{"train_examples": 48750, "task": "super_resolution", "loss": "l1", "hidden_act": "gelu", "weight_standardization": false, "block": "basic", "learning_rate": 0.0038, "precondition_frequency": 25, "adamw_lr_other_params": 0.0023, "final_lr_fraction": 0}
Rows from block 3 of a small image super-resolution model, named by matrix and row number. Rows with one number belong to one channel. Each number is 500 + 40 x the weight over its row's rms, rounded and kept within 0 to 999. All counts start at 0. Numbers have three digits each. After the name is the row's rms in percent of the matrix's.
After each channel's rows are labels from the 100 images, of 14976, where the channel reaches its highest value: "peak on" is the class under the peak. Only what is clearly more common there than usual is listed. The data: seven-segment displays showing three digits.
# convs0: first 3x3 conv (model.enc.1.1.convs.0.weight, 192x192x3x3, each kernel summed), inputs 0-23
# convs1: second 3x3 conv (model.enc.1.1.convs.1.weight, 192x192x3x3, transposed, each kernel summed), outputs 0-23

convs0.102 107:452434559477489544524475467490471491447475522458492502539472422595486535
convs1.102 124:460505470548515493491564488431566422449536510481435442504473549493537477
peak on: surround

convs0.75 103:482546484457463518545426507528502545629538439510512537444497519464438554
convs1.75 113:534490465562465507384548489472504486412508524456513455542498492481520443
peak on: screen

convs0.52 087:464465505510481479497446489413538527532454466468566412504474571416510464
convs1.52 103:469545535466529504446491537505521516484492463552465439505524438514479430
peak on: lit segment

convs0.57 093:437468485498456493483507436452523535539501516517486473481481462439522519
convs1.57 092:566511481515500510533482535475487523535485444503486546487498520546500502
peak on: screen

convs0.156 079:453511472564544505498541461514460552473445514483525527495512437526454509
convs1.156 069:506485555513507452535481555447502518457530395483527564529481493526556478
peak on: lit segment

convs0.51 117:553479411500452579526462445495517503506502570475486491504490469463540533
convs1.51 111:413544604444500506493510519506580512489458529508534440550429499528531449
peak on: surround

convs0.146 085:482459464545447477560464509506473587463457514433490503493512538500463490
convs1.146 086:490453476413473562461486455411566499470580546509427480413460447449518486
peak on: surround

convs0.100 139:397492504498537438506534522486509518311517477498509484553430470485506462
convs1.100 124:549478524467515541459527465504444509569532518539519445514497493486490524
peak on: lit segment

convs0.15 114:569463470496508492476443520493533533545520489483533450539450490460442530
convs1.15 130:548463500481485527597472497566512456509542477493446488554469505488478544
peak on: screen

convs0.22 122:450498581512516513494592480490477488580486545506502511491527588389495500
convs1.22 123:515552503537469544517458491496463454587554540520498442471441452547478566
peak on: lit segment

convs0.96 083:473489557542482477471555542539429555440493493483525478497548507521446533
convs1.96 072:483514486503440574498499566552500500537504460487437467484496481524543509
peak on: surround

convs0.155 129:504512459458500420461458417524510444435492495406483591503502419494444453
convs1.155 139:503502470471439574467534539498548413525469566500484575443514551514494517
peak on: surround

convs0.74 101:513459487505435523488544483539481535560500488482589520511476505558517520
convs1.74 111:517538553480534529529517523532503455502495500461457510456461525474460516
peak on: screen

convs0.116 091:591492465453532439498475448472536531415508506518565521486517478515472516
convs1.116 090:489422445450527470514444537504510532453488538433457528501477508498516493
peak on: surround

convs0.63 107:408527574536537549516542434546456533602485522501486515514473479476520518
convs1.63 092:541524512483488486441457527479563486447484423460570416580431543537494441
peak on: screen

convs0.179 101:462480528515540400521549457463480517501489455508479495416479577455485480
convs1.179 090:447507482527499544489518526537488503592522515518503473573518438509533571
peak on: lit segment

convs0.127 061:499482438437540516516519459591487490503495557510595558519472512463537456
convs1.127 065:585488503548503499490536559446532538485525473508510444500463523524535506
peak on: lit segment

convs0.60 092:488487466510543487558516530470518484539448453459488459436500472499473536
convs1.60 110:467514524471498539508517547479491511476513479531470439494488454433515528
peak on: lit segment

convs0.174 081:481505489518547423438483460453487518425495541492445529425530481534514422
convs1.174 084:441492459544504573548512480574523461550530420525501434563523539605497553
peak on: lit segment

convs0.104 075:493564507490524575508501530530508456454474555495504481535507576504518507
convs1.104 068:534476474481527446523475526509501582526481561482489449533471509483502570
peak on: lit segment

convs0.94 099:514562528464448519499492493601518482561544505466446484506460513417529482
convs1.94 089:452516485509535486548523515383517518407523502506517436515469566463472508
peak on: surround

convs0.36 102:459477527453536440465516495500546564308469546495521542478522398439530456
convs1.36 091:482449451463512566506499472551528494610568531536487481512455507460468594
peak on: surround

convs0.12 090:489525456459438433518448546458582547541501487471460577463500524519535456
convs1.12 089:423490480511483527429487472529467470487508525551454433481489514554519485
peak on: surround

convs0.153 090:530540502527518500514479500517518467511500548437524516536520492523525506
convs1.153 102:454540517461495492474498512429498531487434540569448498490446502395438463
peak on: surround

convs0.33 076:472499523550449521502523511554520532474466574494513570490590530522496457
convs1.33 072:449439475468497578474434532472505455532484487468513462577457463515471502
peak on: surround

convs0.90 101:564533449492470525476475488510520453580532500490607550477498535493468505
convs1.90 099:384462489485513539506474482522530550489522508456405534523516464482553535
peak on: screen

convs0.88 109:449546510564488549520554520561527526592541512476521420541565548498525484
convs1.88 108:575444436502487490510492488464528480483518454507470551517512445458472529
peak on: lit segment

convs0.188 097:560444487512526472526476471457491491469500454559514524516467508574449481
convs1.188 091:435506525518512482542456480459474510581465540538478462469581451489530487
peak on: lit segment

convs0.190 088:499483420449562437489524511442496460326452493510457438510506428500509488
convs1.190 095:455453508480478491548479493526541541532514516461460481502459529512475539
peak on: lit segment

convs0.173 122:456520572467587452462507498478467529479544492533516472540477550650512466
convs1.173 123:514429507431464509527489521395473465500429485480534497448439472381525539
peak on: surround

convs0.129 069:459495556459494458425487436562587567483467470455498517532464426496419438
convs1.129 064:474520432454523483522534569480496427510516492491511534502463452515579556
peak on: lit segment

convs0.38 095:391465567545442611508508509507535570412532546472498604488520455504528482
convs1.38 091:500543494433493466501473452527465437533450496527540484541441510499467455
peak on: lit segment

convs0.142 100:423479484508528408506510437529523501418467564533493483482486546379469471
convs1.142 113:476572461581504580455543497491522495482526501465480491487559502489496532
peak on: screen

convs0.109 128:510512539522482537505490502495492520505508472461430528476549495603549519
convs1.109 153:517486509460462490473486514467475473433503515459458464460497447362427452
peak on: surround

convs0.157 103:472485501520506540507566484485466461565468553492453488459576529436499523
convs1.157 117:525605519496488482462502522534498564511576458511491495540487487509523506
peak on: screen

convs0.113 110:469424516512523432497437521538421517395461413512451451476510512545484509
convs1.113 120:487424490503515598441473521473536549532453473426453466493494522440507498
peak on: lit segment

convs0.106 115:393488510489511460516405505497481549342478501517536467557483503515499446
convs1.106 121:528509556522541596426567515565475492576522511506521510470502495460496550
peak on: lit segment

convs0.181 102:494443525508566429500528466495562554329454542436401452513495429429497476
convs1.181 113:515468525550473504520527515453485535319525497474550508443501572493462479
peak on: lit segment

convs0.86 087:534510503472531535475465435467430518561519436502511456465472464436460500
convs1.86 076:487532486502531509602503513531572515511492538545471487515504498520519499
peak on: surround

convs0.44 105:468524537490539493517531440481580564452487492519514579508522484496569403
convs1.44 100:486462498464490495554593473440489390517473489473455526507498515528451516
peak on: surround